Weights of a small contrastive image-text model: encoder depths [5, 5, 5].
Rows from block 12 of the image encoder, named by matrix and row number. Rows with one number belong to one neuron. Each number is 200 + 30 x the weight over its row's rms, rounded and kept within 0 to 999. All counts start at 0. After the name is the row's rms in percent of the matrix's.
# gate: MLP gate (encoder.blocks.12.mlp.gate.weight, 672x256), inputs 192-255
# fc1: MLP up (encoder.blocks.12.mlp.fc1.weight, 672x256), inputs 192-255
# fc2: MLP down (encoder.blocks.12.mlp.fc2.weight, 256x672, transposed), outputs 192-255
gate.9,098,139,216,230,231,188,206,235,172,237,170,224,206,187,213,230,231,182,189,169,218,182,189,179,170,135,196,201,223,184,206,232,169,229,145,223,215,170,260,169,181,203,217,192,201,201,192,210,219,202,209,172,261,183,230,223,204,176,215,229,161,188,137,157,242
gate.10,099,175,205,161,179,246,215,173,190,218,218,195,238,213,181,205,231,189,180,179,252,238,223,212,218,207,186,212,175,248,202,201,196,192,205,185,172,178,174,198,186,202,141,144,170,208,239,226,187,166,214,207,204,204,172,143,240,177,209,194,132,224,190,173,174
gate.11,097,185,214,203,210,215,216,181,231,232,231,179,198,227,232,143,201,186,147,171,233,236,234,225,175,293,210,204,190,192,208,187,182,152,189,226,259,132,217,152,240,177,180,182,179,169,241,241,202,205,201,193,186,150,180,207,183,213,223,218,213,222,157,211,157
gate.12,092,183,209,213,210,205,224,201,223,149,210,225,167,171,188,196,174,199,202,148,183,254,221,224,179,208,191,167,132,169,201,154,224,244,214,220,259,222,267,127,213,170,187,201,243,197,189,251,207,144,246,231,179,220,222,180,269,252,225,166,232,215,178,202,202
gate.13,103,170,132,164,201,173,202,130,230,218,187,136,191,212,220,168,178,208,171,206,157,185,175,176,226,189,160,185,202,211,203,209,106,193,186,123,242,205,276,170,230,158,172,234,155,228,240,179,202,180,260,160,188,198,206,182,200,198,255,190,217,209,188,208,195
gate.14,105,196,213,157,234,163,193,255,177,190,198,254,200,209,195,272,179,228,223,220,185,202,204,154,187,230,169,234,235,234,253,161,170,262,209,213,184,217,209,287,204,209,233,210,206,198,280,247,170,217,222,172,206,193,220,172,213,175,190,263,197,197,200,223,182
gate.15,097,260,207,219,256,221,207,184,198,193,251,208,197,152,181,250,209,202,174,186,180,155,173,166,205,162,207,264,167,182,197,163,201,185,201,231,173,173,177,243,218,203,207,211,134,232,227,252,187,173,189,211,182,237,205,300,189,202,230,214,187,199,236,151,195
gate.16,111,182,134,234,223,182,217,222,202,201,169,203,240,179,200,163,243,227,204,243,193,266,195,215,167,257,199,239,154,225,213,219,179,252,184,188,193,238,191,181,197,228,197,188,164,226,179,189,174,173,192,179,234,215,157,237,160,173,231,148,179,246,224,225,242
gate.17,097,168,186,196,212,219,155,198,249,196,190,199,191,207,245,181,211,166,187,235,193,193,229,200,259,135,189,170,206,234,242,180,210,218,248,245,168,228,147,200,189,187,204,170,150,185,204,153,149,154,235,214,217,202,223,208,245,193,186,184,212,169,221,202,228
gate.18,104,178,218,198,173,218,199,139,195,225,257,209,225,250,195,247,281,216,196,150,151,224,237,200,153,159,243,224,195,248,240,155,174,175,240,209,174,220,200,238,245,245,231,161,191,171,197,171,198,160,194,208,191,234,213,161,232,168,176,159,205,223,242,246,229
gate.19,103,198,198,181,143,176,198,176,243,182,212,186,204,138,179,180,145,216,210,196,173,222,266,180,196,264,148,181,199,159,202,211,241,164,169,209,195,235,212,193,208,194,256,139,230,193,189,252,211,208,200,204,215,216,199,204,230,222,244,129,193,144,220,202,215
gate.20,093,187,209,183,221,209,181,205,250,195,202,114,250,199,180,209,203,222,193,208,224,171,226,208,163,248,162,179,188,201,194,206,186,215,176,190,171,182,174,199,200,179,215,222,156,194,192,210,146,197,156,303,203,201,181,206,162,204,184,210,195,163,166,227,200
gate.21,097,179,225,193,149,184,229,156,263,199,253,211,236,221,196,172,162,162,195,172,232,201,224,214,235,184,195,178,229,212,273,199,142,239,219,229,171,173,156,220,168,200,214,119,201,145,181,200,232,265,165,159,203,215,234,215,273,215,226,213,228,208,191,200,203
gate.22,092,185,227,209,193,239,187,178,209,147,170,178,169,116,175,159,187,196,247,171,233,141,137,174,256,179,158,195,196,262,226,171,169,220,230,185,161,217,216,185,224,214,230,205,262,236,203,179,233,194,204,235,223,239,222,255,241,228,207,192,199,233,144,193,187
gate.23,086,161,243,172,198,186,211,191,269,143,203,212,159,188,197,187,172,258,205,195,154,184,200,209,247,206,173,226,230,202,229,158,256,242,228,234,220,246,169,259,216,309,236,228,185,201,245,177,189,172,193,130,218,197,253,203,190,199,205,255,223,220,163,218,234
gate.24,106,197,206,197,192,265,160,178,151,156,179,202,202,218,235,153,124,205,203,180,232,141,160,217,249,152,222,200,169,212,209,163,163,175,206,201,215,201,179,198,213,200,181,225,117,172,180,191,233,222,194,180,182,241,207,153,219,205,159,234,177,242,161,239,225
gate.25,099,174,212,231,169,213,175,250,190,219,215,209,117,159,169,146,224,192,178,211,167,221,203,233,217,183,220,235,202,162,225,191,178,211,180,212,178,217,223,194,187,214,211,199,161,171,208,203,194,238,111,148,266,235,159,218,204,213,230,211,248,158,185,277,219
gate.26,092,211,267,232,198,136,209,221,157,224,189,206,207,185,211,172,188,189,195,186,180,184,160,214,204,244,206,212,190,192,194,164,204,241,240,235,183,206,201,242,150,209,233,219,220,191,172,142,230,181,196,230,207,241,209,270,204,191,168,198,241,199,130,202,215
gate.27,097,197,206,226,216,251,185,156,201,207,208,208,178,209,165,189,203,191,190,226,217,209,196,171,202,172,168,116,188,222,227,241,250,213,200,169,151,227,203,197,208,219,211,212,173,151,166,176,224,181,215,198,212,180,166,185,233,205,188,125,225,195,177,127,165
gate.28,100,158,195,205,228,193,177,195,175,240,242,216,164,219,213,244,202,264,235,222,233,117,188,206,193,167,226,241,205,230,173,208,251,176,214,236,183,170,180,262,190,157,242,178,219,230,245,217,217,160,150,187,147,187,191,240,264,193,218,134,207,189,210,170,187
gate.29,086,172,197,239,179,173,232,221,191,143,188,215,167,202,199,110,206,245,234,242,160,186,206,183,197,158,175,215,223,191,209,190,155,172,198,198,144,172,218,130,222,156,217,234,163,165,200,142,226,217,189,200,233,192,165,212,192,171,202,205,218,142,190,230,147
gate.30,105,237,200,179,220,234,241,181,205,193,203,203,187,214,224,158,203,180,233,148,185,219,174,115,190,185,160,190,224,235,167,176,193,201,206,230,189,198,177,221,222,196,226,158,168,172,204,143,264,137,199,171,256,186,172,225,247,243,235,222,173,191,213,222,211
gate.31,122,178,215,254,188,241,252,252,178,214,209,180,197,190,164,222,234,186,211,182,183,217,212,221,178,195,219,197,173,183,180,175,220,211,159,170,187,208,193,230,158,229,160,199,213,213,214,186,230,230,231,213,198,268,235,233,131,222,221,148,168,185,191,221,235
gate.32,099,237,251,177,192,188,238,206,237,224,194,264,258,256,185,168,224,155,184,180,198,139,217,159,173,241,229,186,236,186,196,169,194,211,197,213,203,209,176,150,193,211,264,229,237,230,213,217,200,196,213,191,197,201,218,166,163,155,214,209,181,253,231,188,223
gate.33,105,172,243,216,187,209,162,216,201,169,201,177,153,218,160,184,208,153,208,237,205,184,176,242,230,265,167,191,232,204,120,224,238,224,158,188,227,177,241,218,146,225,224,190,183,151,226,185,186,234,181,217,216,222,258,191,205,196,234,156,211,184,202,210,165
gate.34,112,246,171,205,210,186,194,258,175,236,217,174,217,212,189,90,237,213,213,249,166,158,272,211,159,218,210,239,197,188,204,220,214,231,239,210,236,195,172,230,254,104,250,204,235,218,189,181,244,269,157,202,173,191,205,210,237,216,194,222,197,225,174,198,204
gate.35,106,200,224,224,196,148,206,194,224,198,195,220,200,202,194,219,174,196,236,240,216,173,241,189,158,139,226,243,248,178,145,186,142,209,199,187,248,216,187,239,216,182,195,238,218,219,174,267,197,263,212,199,235,189,214,217,186,198,169,164,228,180,233,230,182
gate.36,101,220,209,216,223,224,203,194,159,156,239,171,158,173,178,174,231,169,203,249,197,249,93,215,247,176,171,206,240,225,160,210,212,188,211,138,179,232,220,215,209,250,244,220,239,208,204,202,175,213,210,222,261,190,186,101,214,195,155,208,184,196,263,132,179
gate.37,099,226,197,221,236,210,175,216,202,178,208,209,202,206,213,228,201,210,225,224,247,172,227,225,211,178,207,201,138,211,229,204,220,184,239,224,143,122,220,212,211,222,226,136,164,190,196,215,184,194,218,129,202,163,202,199,198,231,179,177,174,188,228,158,197
gate.38,106,169,184,198,187,153,167,233,211,272,161,215,275,217,255,146,161,178,160,183,132,218,186,214,223,176,181,188,174,196,203,246,187,152,235,202,207,206,258,244,237,153,180,220,153,198,208,259,224,230,141,195,194,192,209,171,191,205,227,232,222,194,179,199,255
gate.39,096,193,159,203,184,196,260,195,160,193,224,204,207,207,203,157,225,244,226,249,206,214,234,222,216,198,210,185,226,139,195,162,169,201,213,161,234,233,277,123,167,216,160,195,182,216,211,218,222,162,209,225,229,203,290,187,190,238,201,236,188,190,245,208,193
gate.40,094,167,219,212,215,236,213,145,201,171,179,236,180,255,237,201,197,162,177,223,211,219,164,176,184,221,201,249,195,215,230,206,238,237,205,211,256,174,216,225,181,141,209,235,204,219,190,201,167,213,226,195,183,239,181,244,226,198,185,235,191,214,198,213,172
gate.41,082,113,203,213,141,207,175,205,205,229,174,225,248,233,199,231,203,250,167,232,196,173,265,175,233,223,208,201,181,202,240,159,222,199,207,268,144,208,183,189,229,214,158,183,197,210,199,218,218,152,233,187,223,235,195,151,161,177,192,187,218,189,190,223,249
gate.42,093,218,177,186,146,212,194,161,178,261,169,263,184,222,151,186,221,214,215,203,184,136,183,184,215,130,192,149,229,230,225,138,216,230,205,226,229,171,173,190,175,174,182,173,230,159,233,178,197,179,184,159,203,184,226,235,199,201,227,131,158,219,174,145,202
gate.43,097,219,221,188,226,181,215,204,243,155,221,186,199,176,202,232,184,199,184,199,210,190,214,180,159,199,206,251,214,179,168,131,148,186,177,170,251,195,212,189,191,171,177,199,205,237,220,220,260,199,182,210,230,162,173,183,270,181,194,213,194,157,242,253,183
fc1.9,098,206,207,219,221,193,200,195,155,238,183,196,196,200,207,211,248,178,217,238,159,178,189,136,161,222,228,189,124,181,182,199,165,181,191,143,226,213,204,184,238,160,197,212,190,140,218,207,202,198,258,163,199,176,220,163,212,199,202,126,187,179,156,172,185
fc1.10,100,253,180,191,173,195,213,253,210,237,212,204,205,173,176,185,156,212,232,199,181,179,210,151,260,202,221,235,222,215,188,224,201,187,190,179,254,175,227,200,228,208,219,231,238,194,215,191,210,232,171,234,133,176,221,225,254,169,186,136,208,206,210,180,228
fc1.11,098,192,200,216,262,203,218,231,181,168,161,210,208,160,212,200,176,193,197,166,198,229,171,238,224,171,223,215,224,178,168,230,219,218,186,203,180,244,215,216,217,190,253,197,209,167,196,205,204,227,187,207,136,234,183,235,179,240,196,233,212,201,202,160,232
fc1.12,096,205,239,176,138,157,182,236,179,249,193,199,153,228,173,189,227,161,184,238,254,274,199,225,226,149,218,180,195,145,217,184,195,207,163,160,173,237,128,196,200,196,221,220,167,203,116,220,230,204,244,153,227,186,264,179,174,153,142,184,191,176,230,142,234
fc1.13,107,246,219,190,197,233,202,248,232,222,228,199,209,207,184,168,160,189,177,222,229,202,220,197,198,171,188,239,184,154,232,197,219,158,203,250,254,186,170,220,224,244,126,221,167,208,197,230,216,223,157,246,188,174,226,212,195,213,177,227,230,185,231,232,190
fc1.14,107,165,182,216,216,206,212,246,159,256,191,235,189,179,198,230,173,272,224,178,184,190,233,191,204,180,218,152,220,156,205,158,219,179,199,224,199,188,179,165,194,181,222,163,218,222,217,245,199,231,203,218,206,144,213,168,217,160,171,187,215,199,215,251,201
fc1.15,094,201,211,194,206,214,223,158,230,170,181,192,242,211,177,192,208,172,248,266,213,220,243,157,171,194,194,217,179,192,171,185,221,211,182,154,244,211,200,140,232,222,167,182,238,177,189,215,210,268,198,247,189,226,166,181,202,174,190,157,149,188,229,208,209
fc1.16,109,231,221,222,216,198,178,212,173,237,206,203,166,206,217,224,193,163,212,209,169,135,184,209,214,140,189,182,193,205,210,209,203,169,257,269,203,184,196,185,203,178,232,204,244,211,227,203,215,246,196,226,188,202,199,241,197,198,222,246,245,224,200,177,194
fc1.17,088,154,189,198,210,197,195,246,205,169,188,197,200,190,275,170,186,170,172,217,257,162,166,216,225,154,164,163,178,202,215,166,178,193,222,167,201,193,218,163,214,162,219,211,155,165,193,230,196,277,150,180,188,195,168,190,171,230,248,180,161,111,184,158,210
fc1.18,106,220,179,221,179,178,178,157,195,199,254,233,156,197,222,182,153,231,204,216,264,194,146,164,196,233,165,193,191,193,203,180,219,194,187,148,173,237,213,213,186,237,219,161,234,217,239,217,224,219,209,167,195,211,238,223,157,166,199,229,247,216,212,231,211
fc1.19,103,202,186,181,164,171,213,176,212,230,131,213,136,196,227,238,196,196,188,208,219,131,174,175,172,198,221,279,218,178,170,219,168,196,204,202,223,156,181,203,182,242,214,213,191,211,215,198,253,208,224,174,183,216,165,188,193,165,237,206,152,232,194,221,194
fc1.20,093,186,220,160,162,146,246,172,207,270,187,216,250,203,213,208,176,200,172,221,223,150,218,209,224,227,195,199,187,187,194,250,244,209,289,174,195,169,192,188,201,210,272,140,178,192,123,215,202,144,208,216,233,182,184,221,247,245,180,213,174,203,195,202,179
fc1.21,100,194,203,189,165,206,205,217,146,148,278,215,206,274,206,224,201,192,185,196,198,215,193,219,206,190,196,206,205,241,247,208,151,185,212,214,235,147,171,220,220,207,139,197,222,169,136,231,209,214,193,214,179,135,236,185,250,207,242,153,231,231,228,194,270
fc1.22,090,224,196,198,219,155,195,208,217,182,165,214,248,229,190,166,198,177,174,179,166,215,150,202,156,191,232,217,191,199,165,210,134,189,200,190,237,212,216,187,184,241,226,205,188,248,260,171,176,243,248,203,202,217,238,195,209,226,205,210,201,166,226,197,181
fc1.23,090,214,216,173,158,209,154,244,214,179,179,128,126,175,171,212,199,172,203,214,175,231,210,220,221,253,246,165,170,209,223,190,213,239,184,185,134,159,202,191,202,195,206,212,240,194,212,205,162,224,236,157,137,164,191,218,184,168,210,253,165,195,208,180,152
fc1.24,107,201,207,216,220,93,206,180,227,249,164,242,152,200,214,234,221,222,180,246,185,155,141,210,243,230,206,189,192,254,246,207,192,191,199,179,226,223,236,208,208,182,164,163,296,210,207,185,168,183,206,192,225,199,221,238,196,173,201,170,157,157,193,146,185
fc1.25,100,214,206,165,182,208,171,253,295,181,191,217,199,212,241,205,208,238,176,259,191,248,240,219,152,199,246,227,212,198,176,173,218,267,242,201,180,189,197,179,199,186,241,174,174,207,216,175,179,215,220,135,177,148,197,184,223,216,191,267,117,188,208,256,195
fc1.26,092,210,195,210,212,244,202,191,221,167,212,163,191,184,203,187,227,233,187,208,226,222,251,140,179,222,174,233,275,188,205,209,229,205,202,193,195,200,236,161,278,215,222,188,213,173,202,273,200,233,216,229,196,171,175,154,198,175,208,177,175,190,173,254,223
fc1.27,095,189,178,239,226,208,225,229,191,222,172,206,234,199,172,230,166,202,149,166,224,242,229,177,178,244,157,263,191,172,231,199,246,164,232,122,192,167,190,233,202,208,192,175,265,171,158,196,210,124,163,214,191,198,221,253,172,274,213,166,175,166,157,235,193
fc1.28,096,195,212,187,194,220,266,157,162,193,201,199,208,222,190,190,299,188,216,205,207,173,201,283,167,178,143,142,183,193,179,210,151,175,181,265,120,229,144,203,191,196,191,190,257,192,226,149,232,172,176,168,188,227,255,214,226,167,252,190,163,192,177,227,225
fc1.29,090,172,177,168,199,141,196,244,206,215,168,164,218,197,262,217,218,171,199,214,226,214,236,144,230,189,190,204,198,179,182,248,190,213,161,235,187,221,187,172,196,243,188,170,226,196,279,206,193,191,153,183,169,243,223,240,253,202,195,219,187,201,189,220,226
fc1.30,100,187,211,208,207,204,173,256,203,216,179,213,194,204,155,176,147,200,214,208,192,196,183,227,183,233,257,140,187,181,197,191,175,198,136,194,267,213,186,153,245,148,165,221,189,230,148,222,199,201,122,181,139,207,203,181,206,132,200,139,169,158,158,217,182
fc1.31,120,186,211,236,236,222,219,179,176,175,245,165,183,192,214,204,245,173,201,119,249,167,152,207,191,202,207,193,191,158,192,215,170,179,169,218,153,229,156,247,176,204,139,212,162,231,252,228,243,207,251,202,256,186,234,177,185,145,200,207,206,175,183,217,206
fc1.32,104,168,211,198,210,229,189,187,218,229,197,242,258,154,109,173,142,277,222,260,208,187,204,225,206,148,173,158,183,235,189,190,171,204,174,169,226,183,168,228,223,169,167,216,188,177,167,191,221,222,210,162,230,184,202,174,224,181,185,282,187,266,186,201,157
fc1.33,112,209,238,157,216,176,179,182,240,206,198,161,216,183,224,151,206,268,195,243,202,202,227,160,217,163,204,227,222,222,138,195,161,173,206,172,236,222,213,193,189,191,207,193,188,240,213,162,221,231,149,181,201,232,194,237,243,218,222,269,210,202,260,160,200
fc1.34,114,162,164,211,222,182,199,195,223,149,154,156,178,175,114,240,180,204,197,228,210,196,176,180,178,232,181,267,190,171,183,218,155,160,181,218,119,226,198,175,186,165,182,183,210,196,214,141,218,148,218,212,180,221,227,211,155,170,219,226,217,191,182,243,214
fc1.35,099,179,164,210,224,156,236,204,186,214,116,180,145,217,187,274,226,194,165,187,146,211,204,219,243,217,203,186,219,185,170,172,229,186,172,206,163,229,203,147,236,251,203,265,216,212,160,195,208,128,233,235,210,223,245,138,177,163,198,179,255,199,213,222,200
fc1.36,103,210,224,161,222,193,157,156,227,175,183,190,179,164,251,220,185,218,221,190,220,191,234,250,165,206,270,222,214,199,178,246,214,207,156,193,178,196,170,263,170,210,214,193,248,169,232,156,224,218,265,217,159,215,179,162,208,166,233,241,212,228,198,205,201
fc1.37,099,202,180,214,220,222,152,205,182,195,175,179,171,171,195,206,224,235,228,241,191,203,165,216,194,207,209,173,185,223,243,183,254,182,172,221,208,170,218,215,215,188,229,150,136,209,232,255,174,201,185,201,220,193,192,196,161,192,151,217,208,240,207,220,169
fc1.38,109,199,178,202,242,252,163,243,235,200,199,204,213,243,251,170,243,213,203,104,177,226,190,179,232,173,166,200,203,206,233,273,170,195,201,179,258,211,220,207,217,249,236,213,223,177,225,181,184,223,177,247,229,178,207,219,146,231,257,223,199,237,165,199,191
fc1.39,096,185,191,180,214,256,183,153,224,223,193,216,172,212,139,186,213,205,171,248,157,255,205,167,165,223,192,287,204,172,187,219,179,212,204,179,157,170,230,142,189,250,181,162,229,209,217,259,203,197,161,169,191,221,237,161,180,217,190,203,209,232,214,269,250
fc1.40,098,210,195,185,188,193,196,205,222,185,220,226,170,235,226,226,159,183,193,199,271,223,232,155,198,197,243,200,158,204,233,205,191,227,208,238,155,230,273,233,186,188,177,230,218,176,186,195,177,194,203,222,184,183,214,184,181,211,210,197,180,180,233,220,229
fc1.41,081,226,215,167,287,266,192,215,214,147,162,195,134,201,182,186,167,183,213,191,255,210,213,182,220,247,224,211,155,203,201,193,187,186,216,158,214,239,217,238,176,269,198,199,157,187,171,183,188,203,207,208,221,152,203,168,163,268,215,219,192,225,194,202,204
fc1.42,088,214,185,189,238,209,171,157,170,197,201,193,185,174,217,234,193,216,225,199,221,238,190,204,228,161,200,211,187,272,196,180,202,154,209,148,147,187,170,217,194,170,193,181,155,223,131,183,180,255,216,200,141,196,253,191,157,151,268,176,162,233,224,204,237
fc1.43,095,225,188,220,215,233,216,185,222,100,205,197,186,172,228,235,215,216,205,198,196,174,153,209,208,228,237,237,170,192,167,152,200,163,244,194,234,245,179,202,203,216,260,201,200,205,202,198,187,186,194,201,251,233,154,168,206,243,225,227,219,184,233,206,154
fc2.9,099,176,196,163,228,189,207,210,155,199,241,205,186,220,202,242,217,186,220,216,203,244,207,215,214,212,182,270,198,241,194,222,196,264,157,231,194,172,232,213,247,236,220,189,232,248,158,235,167,225,230,179,229,175,190,177,222,182,241,184,207,175,133,149,234
fc2.10,105,256,171,208,168,211,266,184,208,274,231,206,207,221,244,152,195,199,220,192,248,246,248,247,193,209,191,200,211,226,191,223,249,159,198,202,160,258,205,170,230,154,174,147,233,211,256,185,235,190,205,183,230,184,223,217,222,182,187,231,202,224,179,203,207
fc2.11,099,182,210,231,223,223,205,191,218,278,215,156,165,229,207,233,169,236,169,166,218,142,225,141,207,204,224,225,239,189,218,167,132,183,153,189,176,146,260,169,220,233,219,234,174,180,219,219,209,214,194,169,220,145,187,217,212,171,166,177,212,184,174,178,176
fc2.12,087,223,235,176,179,172,200,164,200,196,225,233,211,203,234,211,219,207,167,184,209,179,196,177,183,170,237,237,181,159,209,240,174,215,230,213,217,222,209,165,193,225,146,186,217,228,187,152,187,197,213,162,178,191,221,235,183,204,165,226,253,179,201,191,162
fc2.13,103,158,169,174,246,216,189,222,247,187,181,171,237,207,189,169,235,195,231,165,222,241,220,195,227,241,229,203,188,207,178,211,225,188,172,258,227,198,282,183,177,287,208,223,264,255,254,196,199,188,146,211,204,190,193,203,147,208,199,185,165,187,188,173,201
fc2.14,106,201,180,205,181,203,230,173,205,207,172,173,192,169,196,204,199,158,241,174,241,182,156,201,277,267,201,207,167,147,195,219,184,168,249,195,197,184,296,206,192,184,229,154,176,192,162,205,185,178,204,169,215,162,225,202,271,188,161,218,197,195,245,157,173
fc2.15,088,133,180,184,234,206,245,190,223,212,216,195,202,247,184,207,195,220,217,241,193,122,161,212,177,252,210,168,237,244,216,205,235,173,197,198,192,240,184,213,222,222,202,196,194,200,138,240,139,169,171,193,195,188,166,190,172,163,175,243,208,199,202,190,241
fc2.16,108,163,222,153,242,199,132,220,170,218,185,224,222,239,212,195,198,188,191,192,216,208,194,149,239,138,193,189,225,189,186,196,223,232,183,216,182,176,219,219,213,218,192,171,231,253,239,223,190,225,196,176,191,193,138,179,254,234,223,160,206,239,129,194,201
fc2.17,096,156,171,190,209,248,196,241,190,185,181,166,172,185,206,161,219,154,200,211,197,195,148,196,161,213,175,144,225,233,203,169,174,168,186,193,208,169,166,175,208,159,179,195,185,217,110,154,213,160,163,214,179,204,213,198,167,209,237,200,229,234,222,191,187
fc2.18,103,210,197,238,192,182,163,172,171,215,171,151,235,185,181,240,176,188,224,176,186,242,123,190,199,220,193,259,202,165,126,185,208,211,185,203,160,180,177,218,229,216,167,213,186,208,189,238,155,202,218,252,184,174,214,176,218,176,169,177,258,184,201,245,185
fc2.19,097,184,207,191,208,224,152,214,199,176,237,208,225,170,218,161,205,202,223,161,189,127,226,213,196,193,203,223,173,229,148,204,136,208,212,176,205,164,214,209,201,157,235,214,198,162,182,203,207,127,191,160,189,203,272,208,189,182,249,220,176,164,162,240,190
fc2.20,087,217,214,155,187,242,209,205,189,200,207,175,244,217,187,237,239,230,174,218,229,206,186,223,210,151,214,198,188,177,211,225,178,184,215,231,148,210,159,158,205,187,203,196,249,205,204,177,172,224,212,160,197,201,174,244,268,198,229,232,160,217,219,181,190
fc2.21,091,170,159,221,189,153,176,197,203,243,163,203,255,205,173,164,202,211,206,151,194,140,198,196,213,152,228,180,166,169,114,217,227,222,223,185,159,233,229,246,223,200,199,218,198,233,230,181,197,166,174,145,200,163,186,220,189,169,257,189,156,227,215,200,172
fc2.22,094,187,279,158,214,185,237,162,228,202,254,188,185,192,212,200,181,244,211,210,237,238,157,204,208,247,196,173,185,180,166,183,158,255,230,216,183,235,181,227,209,191,162,253,173,129,224,186,224,212,206,205,236,224,168,223,212,220,216,254,173,202,142,240,192
fc2.23,084,174,206,231,172,211,201,189,235,203,208,171,210,162,221,195,197,137,188,196,229,213,198,181,223,232,183,247,152,151,175,240,200,182,215,212,214,204,182,203,236,216,185,177,205,190,230,179,220,194,171,231,229,194,174,177,165,236,219,193,160,194,194,223,285
fc2.24,104,196,186,246,153,184,157,219,157,165,227,204,212,194,160,238,218,164,196,237,149,223,242,199,193,236,212,239,165,183,227,173,216,199,184,194,169,218,220,174,217,158,177,198,208,166,161,220,166,178,164,196,203,183,205,193,178,234,185,211,178,208,191,191,205
fc2.25,092,227,271,248,237,152,171,163,172,222,189,235,250,235,221,204,145,242,174,199,227,180,198,174,211,223,220,216,205,182,206,152,191,137,233,192,221,174,209,186,216,198,196,271,222,187,198,236,207,248,138,195,246,171,222,246,208,214,180,218,216,219,190,245,243
fc2.26,105,214,208,207,214,255,222,232,183,251,157,220,160,205,210,208,237,197,163,138,227,212,175,236,175,224,275,194,239,220,218,263,232,208,203,220,204,167,202,212,175,192,204,244,164,160,178,225,163,196,208,217,195,187,191,180,253,151,207,158,196,221,185,246,221
fc2.27,097,174,176,208,152,225,200,191,206,187,189,229,237,151,232,231,151,219,235,224,201,137,158,205,222,236,241,199,199,163,231,206,187,258,169,205,204,196,226,183,192,202,192,180,143,147,188,177,190,199,189,219,193,173,174,228,265,203,223,169,156,205,242,223,222
fc2.28,091,155,218,159,184,202,228,253,205,174,217,180,227,241,175,185,200,224,116,203,234,203,263,227,195,135,194,187,200,168,202,220,183,245,244,176,177,194,230,203,217,145,183,163,181,176,160,193,200,219,243,158,162,175,205,197,228,228,269,152,186,256,157,192,176
fc2.29,078,158,219,235,201,204,225,168,218,200,251,178,185,175,214,206,211,215,176,220,229,158,213,144,194,212,217,220,202,230,233,177,193,184,184,232,160,199,237,215,232,240,218,209,149,215,195,179,170,202,192,181,180,216,194,208,185,207,145,176,192,215,211,238,215
fc2.30,102,184,187,191,176,196,152,239,210,188,229,180,218,189,201,163,160,186,225,227,179,145,201,207,191,212,180,237,235,229,226,205,195,188,265,231,156,198,247,229,184,243,194,173,169,211,196,207,196,202,220,242,201,163,180,221,155,186,192,175,269,185,181,184,211
fc2.31,111,201,190,191,246,232,191,176,268,147,146,186,155,241,196,210,168,176,227,232,197,219,194,225,275,247,210,184,244,175,175,207,184,174,169,217,159,188,136,232,215,215,192,204,189,173,204,167,208,213,264,221,208,193,181,202,235,224,171,211,194,205,172,164,228
fc2.32,103,180,203,187,224,268,239,145,258,174,216,136,167,201,170,193,170,196,211,167,201,191,208,220,191,196,227,181,189,257,149,231,182,194,254,162,232,194,197,228,184,174,182,240,177,213,168,208,167,150,134,199,257,211,171,180,180,217,214,194,223,186,191,185,206
fc2.33,109,203,228,160,226,231,213,208,233,218,263,150,205,203,169,195,209,170,166,250,139,177,192,227,242,230,200,219,154,255,218,192,209,192,209,206,244,227,210,234,158,173,241,244,204,165,144,230,238,192,202,186,140,224,252,185,190,205,212,158,223,191,229,233,214
fc2.34,114,143,222,219,142,224,208,225,171,201,200,228,216,195,177,214,229,255,135,200,246,229,185,202,202,157,149,241,212,217,243,227,175,236,160,215,179,177,192,211,170,198,139,204,211,183,228,224,178,165,239,167,153,199,223,170,186,205,227,255,183,172,165,170,125
fc2.35,100,210,146,246,172,233,234,199,222,200,227,185,181,182,187,192,168,231,223,244,226,221,266,160,203,155,165,141,224,177,186,219,198,237,191,241,229,241,219,205,160,203,197,121,188,132,222,206,163,260,244,196,183,179,235,180,204,224,224,221,159,190,191,217,282
fc2.36,099,183,251,175,228,197,211,225,208,160,211,188,195,209,187,234,177,199,184,227,206,181,199,134,209,262,203,240,164,211,159,206,265,176,209,188,226,212,165,206,198,255,185,194,223,156,181,183,179,231,186,215,217,180,202,170,178,175,212,235,232,167,207,234,148
fc2.37,114,184,186,231,210,233,160,157,145,199,155,161,214,187,214,208,215,196,233,141,188,185,243,264,187,157,196,200,243,195,231,196,153,223,170,153,215,194,217,220,246,186,144,227,184,170,237,214,220,203,190,198,223,201,202,212,246,199,176,208,165,225,240,210,204
fc2.38,111,171,235,182,213,222,204,217,215,200,178,198,198,216,180,205,227,234,216,229,208,184,202,158,201,161,188,217,177,237,173,208,240,252,209,209,208,193,225,188,218,218,210,180,180,224,218,158,230,215,184,153,116,183,159,189,194,193,178,241,196,211,218,269,199
fc2.39,096,203,180,208,156,189,190,174,185,191,183,184,256,219,209,166,188,140,247,252,200,159,246,184,201,206,209,174,212,204,175,238,191,198,281,130,183,204,239,232,240,153,225,143,181,221,238,202,178,183,150,244,222,190,183,219,208,206,197,217,196,247,127,146,232
fc2.40,096,240,163,264,195,155,253,215,191,251,211,198,165,198,236,195,217,147,219,180,195,219,248,193,166,194,257,176,189,190,179,205,220,187,204,180,175,196,204,215,207,200,203,253,209,188,265,232,209,205,204,175,173,206,182,255,189,173,207,175,189,232,224,179,211
fc2.41,090,190,215,206,203,153,138,190,193,215,204,181,216,201,150,208,185,217,245,220,183,202,176,203,205,165,214,224,197,174,171,177,194,209,231,204,211,229,254,248,200,189,237,163,233,168,226,182,221,213,177,213,157,241,201,167,202,202,234,173,230,183,212,190,217
fc2.42,083,206,174,249,193,214,200,257,170,200,172,256,245,202,205,221,184,188,195,234,186,203,131,169,205,246,224,244,150,227,176,179,204,256,145,191,243,263,232,169,153,196,175,214,149,225,210,254,241,159,197,186,249,191,167,237,158,189,193,248,235,239,174,151,262
fc2.43,097,250,256,189,116,252,238,178,229,202,225,223,236,173,213,257,228,146,135,224,192,250,166,191,138,211,215,204,195,187,171,202,222,216,139,184,179,235,235,262,200,200,202,193,180,156,201,221,241,214,261,184,187,157,178,222,217,243,144,212,209,229,163,215,163